A small image embedding model, trained from scratch: depths [2, 2, 6, 2].
Rows from block 6, named by matrix and row number. Each number is 128 + 24 x the weight over the matrix's rms, rounded and kept within 0 to 255. All counts start at 0. Numbers have three digits each.
# c30: last pointwise conv (model.blocks.6.c3.0.weight, 352x352x1x1), inputs 0-87
c30.109:107117158107095172149123116130110144141114128136138080122093128124126168106123170134098135100140086111123137113121127130124094168191118133113102117113107126111131120128151089127143183083136095115118152148150125148113146096151140142114129110161150123139129150113140
c30.110:137118138152107157129094152120172094144172099159098137101129103152120072147118146159144166145128127129152131128145095128143121118134137130158154148146125144116133095128117107121137124065118170136171141123142155139142116144140129110128103164124134173121152136133132
c30.111:115151145151153113127138138139132127109152126131099083136114127113168121150131141192162135143124100139153103111142129130159164105088126125150128166112115113129151141115115128128145114127121136123121135120115162149146116134111126148134108120128133153128134166096133
c30.112:113141141103160114126142136137137135138149108149093134127118100105135146125121166122158125132140122119147158120130114164134143108101143103155177139107112227139161121123102171123091114113143199174138122130145133123140113168150115101111082156130140115143114121088142
c30.113:176115128147100141136100123146125123128133112126122113125151147144089128133147127115119125160162142134134143139081152126101114125152200128119142127111112106178153117132156178135119108168128080119124118157145116134119137095129148102106139133104161109141117124134110
c30.114:135132119128118159124144099136137141125117159153124132138122134124113118139080128129154129148145081052153115160146119135132149126155096115125082092123120124133116073120153095106113119122088125133117094147119128130141120121149171111148166141142132072124091142108169
c30.115:092123071100154113111127124069132173145119115106101147186115161109123115166104155108144117109134095170133131127117107153113176073117131088107124105163102107137131114123153118134065098176183140124116121097101143152168117164126201115126144148090126116104108135085089
c30.116:153108114107135148116101126145126161113109122147144109070118098138146154121131146131127140159144181122128131115162134093115133134163103143102142148195140112123132138121125120092093132158157118156081127107125127127125114180137130144149155109128127151144107100109170
c30.117:126129121105099162164165124136137110123082134158159131126161114160109128110129138185138105102174116122132111148133118155109179143159155186155108089113146110139119137125144140124145111152140158114101113127120157107130130096130143122179110156129141144168089122097156
c30.118:115147156148127141150129109167154129126115138128138193133084107147150164126145135127118128140127131123124128139079143162095136120116131155146137153153150082140151118134105124137168146133177142149136157117131133150130132146114104116124122147126115121089098118115129
c30.119:149108118126114103130131121153176105115103124155154162133138115179126121141127145078132141113098071139106118136143112091158094161153127114104119089128139150130129122165137091106123147128133136125066121147131138117121120176120118114121156118179149128178124170129119
c30.120:109106132131076128124154143118144081138102123106165206142119122125103177132168130132138113131133105102107118155119091072138156118108133096145127119118115097181127148086131120121160115060079122119135093135142123139115136130117134115127129108132131125134137065127116
c30.121:119140111142145136123153140134103106148136139142116131103136157142167173183165145146159136136107150133119127150144118152124116164132138141096101110114087126106148103129119098133179124115131096186165203172129126130098137085123108097130140126134148143109150128137128
c30.122:167144129137137117128140102155138114119085108108119155145137162120124096128120125099105156104085125141141141165121126145129160135152122140135131147125105131132118118136091143120150175129126141151123132086101161106141106141150157089083126133117110158133144121119119
c30.123:156102140164125093113132190126116116150102109121139107096127117155123141104153101141102090142115128169113127131124186151149104140140086110154112117166112156128158141091146118124142124136090089126115113144143124114144154121102191137128127115130081157148156117109124
c30.124:174115129135136109129124129148148071130130176141140099090104120134146105145109152141140126154146104133145086143092132145139127163107121201130126209114172120077096206155095135107161131125178138089140128121111136134163117138136135128166103121148160126155136111105145
c30.125:124117108112102143139133094122133135109181105117090099139148110102135124156148144105152131174143148143139122141146110101111123126121143131120158127179128105141120094133112161163090135138136156102117102149143141128160120125099148134153139139101158150078115141069122
c30.126:141129099115137126141079172145123125105130097111113103108148078117116108142138128132121163125139139125122147181098135121138115116120140150110144159114126152099135150129121123145123120130122139140122106108116123120136122119113099125133147155128107126133127127099120
c30.127:104142128149079101134124117108119149119142124147107165106108132155149147126109147144177096074094088101120093154126130139150091107131128132118105151138141146092125107123146127084089131151124124130153113141099125096141122130132151171131102144106104141154098136131146
c30.128:126118115109110108192101069116137111128145113101143100131119162159097132126131137157133111178156155135166123076125133119122126130141096129101138129155058112166135088102126126116126144088157090084151149127157126076132131104123131121143096165134125158106113133131148
c30.129:136152130170142108052090103085105076105112142090136108103119142117137152141149144121104130135079146113105109098165123131132137140082125125140118125142132096091136092126125123162092140157128090141153117087129122149162131154090093113143141149129165123135145137128136
c30.130:113136084115059125134113109111093111134131132134117135117154121109182132109154115104119091113131127130133117097143128105137112125080148084110119132084156133135106111103145137153132143125112140115186135147128150113113135114102104115110134134136179133142126144120130
c30.131:159161093139082135137151130130115127131106119147151151107093119164143130123162137154151118123165138151167146131119123119159129124172089172119105129088151158089150137184121109151107141168079115120143103124132144135142147136130155181126123120127151097144120154136147
c30.132:169125146101114121121141133161145125130117090142119157092123162125089166127120132064206120123117103138096154129091132148130153117106128115152130161154154092127128138173068119131109160142094164143146123137202131148133111122127113135095088113123092131121139150161126
c30.133:124158143105124141111124118127114172141136127087138123110114143099102115119099155123149141096116143147099182119118154124148159145125144118125120137110118087116146107155200104118111132127143120127120110110086148135161105115110091104121146131136155124147161136154124
c30.134:127105099109152133166148146121121111138124109124135164159103115128129162120150109100178118132135144100116118110142125101113136127143124074083160108125139136122123139128081126102120126133124128093119114130096156129153137151152107128129130133095137088144081124095160
c30.135:174132123140096149131106115106085120130132140101134154141089097122106155127120130159136116141116125156159116118105149141117121140139086132096099112118137132170116132132107100130150158126129154142094110149091125139116127148118151149183139148153094152119136146102136
c30.136:134174148125138120164108138170090154142126160106113162113164130113141093163138142157115148102120118121171149151124163126117116126109101145157142133130167144105130134142100096114150104075104131087195161087174128124149122131101109115111150143117150121085136133137144
c30.137:094125117151115138141120156115135122089164094147113130126126065125158113133128097137122165152118134138154133120112089144132108118152131119118136160152139157149125130129119153148101156142194154138160141117127138114144152141179140149109122126127096139114140135120154
c30.138:115128119097123075122121104107112064154138134098131155115123138184141123087127130158120130090138120122115128129145137108107140117132121100107110143153154120158118110129117107122130166121103116172089114139111129167097093110131155111121075113108134126129119142129176
c30.139:136129137094119156118111094135107103159116112132133141150117096098117162129139156133083131132127167132135152102154133140139133158122144147115114164100133124129142175164135112115120162108164119112111126132146151132134136093133131143123112120109131128100168129132147
c30.140:091180113128156116160147154113093087176128147104126136133154112106126133173089126156113126168163171125103140131165128136157134167101120147128152132121123130148103132105089143120161093174125136117148124078119130109150115118129119124114132090129120134089122121125151
c30.141:138137144117150135148118106137126089157113137106129129152146177141106148128121106151153113148139144101122167131121095096131143131128128139146133115146130114118104132111111160177103157130113143149123121100152156140159121116160083142129121148148116164102123125134131
c30.142:113074142125116075087158097115126087121129112113121139138150146134106177089127132106097103095130122109113130107128138144148099109116105121129166128137127119125142115153142110153132130133133149100122114152095137099137134173097142097099128140151145123138151137154131
c30.143:137154134119080131131170090119094105157136142141104144119134135156122109114141162126110111100082154134118134165143130148157106139133148095121162088116121109123113096151118110118100100094143118124129130128144118144191149127082092117156111160159126076068116118122117
c30.144:103126127142132099120099149150142127123201115130129101110139143113131146127136107180122154146138121156143124134148161116149071136127167124157127166163138137089142166099135120114079119085144146143145180084099144159116105140132150142098137110093144116112138107168133
c30.145:123140123146136128122116155086126091118134136150118114119121161133129151123117134085076159131145129110107093142142119098138128159144126120120126124142133155168145135132129111160108114154100125162129120150105149118131132095145100149136130147148146114133141128078128
c30.146:114094127152117142149108124132117101094173152135143110131147117067149111115121088141140121132115157161100173140146125140111159140147130098136108134106155107131126130114132136153133080119089154129130137146122146140151096107055151132155141107105176137125134112136126
c30.147:102106171127155127100151172121125132121106159115104157174120081144119156108193105125113141158144140137143114124132126157082151108133135121149129110133145122154136118135124078129120090161089136141147149111125129127152107146134068096131153148141109140149144104140148
c30.148:151074107134106139120168152136105122119131120107104151136126165111144127096116137141137162115134163133129144120141144093133132136153144127102149124117157144171158128202111170184127133155067153126155111101132158094132097189119130120126145123131148132152124120105105
c30.149:166144115127161121103141125105142160142113134129126141113176146126136130132147100154148109117158107145155095125100097168128103095141110165155147119138089123135099147110085081139162103095154119135129131131119132171089139106122145144124122134131142097138140155168134
c30.150:148063131145131125150121122117154062073125084124198171144153129115094123123143160142106121135139114147124150129126129117116137191127170185125112139115138167128131102133115135127087101149102103098148120164151150086136129121164127122119140067163102152093133103129131
c30.151:096126085127119109160115112138092114104146139140156115160135137122166123139129120094124130142144120135154194164112131124146116149125125124145147141116139132134147124129155138117116071168157172145169169112123129111155142103124087082140131105105163087114133116153141
c30.152:136124070177145121167127120117117118135195123140144134119113125104167144118153144140137144115115132161136141101138162126156128102141166119122115165174126128131143121090169137189120119165147159103148151134090140172113130164137121122131109159153114091146133097118110
c30.153:132148121118152079119097108100117146128134186115127121113157128163162134098121117149082117117090108095154125162132130135180108114142129117166132135122137135107136160115150107066122162080111122112142119122114097111109148100111153108130127114109126176142119104141131
c30.154:137113143120121133132118083181136173129126112147115119140116103138113127101120134147130081129115111088179133138150128143157159141140169112145149134110141128133134108111139117129134130112100155141127132136162115112099135125102125131145136139127123140113127117139112
c30.155:105140134153112128116098128110089112156155166156153126170169136179107150093136136161124116103144120141139149105103112127111136129135119099139162128125132138141123170112114122101094132109123178144131123155151168103120101093136155133152130144131124112114135134122160
c30.156:103121190111109129108155125110105128128088127098115151132105129098098124139148123164153121104109138133089112136084135140133159111119155143144158129149139111146124158177101091118129116157122102130120140083101129145141111142173117162144121099147124140079124119111136
c30.157:123132121146135115114102133121130116126123159163152126132131133114137136112134109122127134072098142150123145142103157119148119142121146149141094117134096101118129162188119138107128138123107127099126122140088164155139098067112146123135122121091100121110127120102099
c30.158:151164072092131141148141173175108086119107151171111151138101135139140136140095092099132119112145115110093121147108100131132080088131111069106132123150142106097093168102125184135106123121139122131140148120172136140100153175089069129135099154107132155108108163129092
c30.159:126102128134154125194152204105151129130126089143129170145134094122097139104148096134105116089142151134139113186162178126153112125162143140140153158153159121104097132106149088122093086101101106109098111119127112129142102166111124134119124092106152125109124129129136
c30.160:132117149085134147108140119162132137125109132121159145094166114121130113145169149140104094100143141126142133134146107107110116093114105118137135096156138165141186113132107125143169145112153103105180134123129162149136111101091109109155157127128145138143137061136160
c30.161:101130103120125102114131115128148147125096125155119131125131101077110161047130116114157133088133131116135096141137129122093090138146114125115131083133167129141129148130121105164104112148121116152153141155153125152124161106141130150121130124129149140178119128097133
c30.162:153130142145138126132164142128129109126153173097151104118136124126173164128120115135108100147125115125106132157130120104105102076123136134082162131143106133150128109140101109176129098145099101133145128158128103127092139121126131191129131126128073114121111161132084
c30.163:110165170119102142139149130152114141123126091125093163124095153132124136116148123141183106152087078178123153179108135127172154150126166091153173158161161088142114127067168117127112127056149150125115122128130138139130114138166140116107123104120116108135124106113146
c30.164:099161119125121119128101104158104108138136123152101144121114135117126123121136133130140127120112143134108118126083139121194134128112115119136168128118158126096144145125147094108117114126103138125145144138149154123136122127139141109122118112137093133100136101159136
c30.165:114125128154108085147096124180112143123111134131083105148138128138109131127120083125098124187142104147143145122090132146130151148147110094159128164140126092120146144148148097119130125162125132135148135105194155149145150103145127112120139113131100130079115157092127
c30.166:121163134130126140137104145142113149148124173128113167166082179152126088147149164129131121103146126122112150118118155124146110149160118149181131113098115113143150179101141108124146107115150160143113145102104133116116122116118121126137074148138117138120149177125146
c30.167:132102125121133128118113173111065183133136181128156190142135066112174119178163129136112140154105133135146123118131164099172103120108094171147175164100181128133117159099151115117105110127141130098162094164105157080085132113133169157122134144098111143142116062130167
c30.168:104136149131140129098120125116104152075123109130132127144107096142127053158117068134137106129152125129126133098122105132094094133169100144111132103137151125107131121141143118131143147131116144074186122134169122154120124116124157130134124148155125086137162134145125
c30.169:112187134109130180124137135140120144106130150135173128124074117149092178122157102138088126158104146141102134129142112146104087156127128120131157139149122147156097177141140065140072125106081111129096116163145118088114158096121138130140119114091131113103149144142092
c30.170:123167095117141108113121123081092146138129119125142093114080157111093141098097111127124145113135118121136097139141163150118153125125145138089111079162146120099090126066138096114124125141158159090174126103103139162123141146111102103137138166063114146131162151126143
c30.171:114101136129142117128147142149081157079106103128161074116138095177157155092100130128103185116118141113132137120119116079159109154210131107137113100130170125113115090142148086131100175140134147107133086152121130118127111125144148128178142086122092121108124116106174
c30.172:158143119156125163150146124141072124144129146128154113096124137136116111163163128150079107155089117112108093135119188103104135117125137116165123099141139035165064153161168112142102098131103156127131137152138090118141110145150143122108166124110119143104104175158119
c30.173:117154142138143100123126109159108142104117098147135142132096121148119161146137128103139139137175105109102126147074118139120115147105128137107147139155117138096147109161127148103127108122179082153105090126147139128173131193086113119129122091170183173085118108145175
c30.174:107106121117140139140134171098123138165138144114199151134180105154131114138140105113098137111150135116140093121143144164191112107146120147123143180175183144127158117136130126167150084145133105124127139105113138116142132095156159150100131070127135111122146149128150
c30.175:110132133127113131118134142123129114149118130138113132112153144161137119145146138120137139154120098098117108161145122149207114101144132154126172200122145150131133150115104126140122127129188148142128198160132102117116078132120138164132143123090168116133143167138143
c30.176:144127133125125118112177104098139111092091146101100134158147045095103148127120157173158160136122173120131192137131151092138131119138149097137151115163089147164114151160142142117123122115125101134137134130209118148182078135123091159161144128144125125130141117090121
c30.177:126112077122138119122165130123114160147136134179165146099113113150136102169119134114071125103093138113145124151087138091113124099139142128150141163154141148103146155150130112117128118164121139131136127120150128132120145112135132085149146149115134107138118109131115
c30.178:118134074128116144123112115126133105129106090121115109114133154115102145120112145114147090157161116122165113115167124149104116082144116120128090086126108116180105136149090116147107117166082143132115141121105114164180120113089098119129178148124129131087131105159064
c30.179:123160116148112151110146132145105113126206130130137115108112165122122151157146131123106118145100099111138128124146131115108104101158117151107112142125117115152093155153148115153140168117116148099161133165173137048105139122150132105075101132146157108139085103113098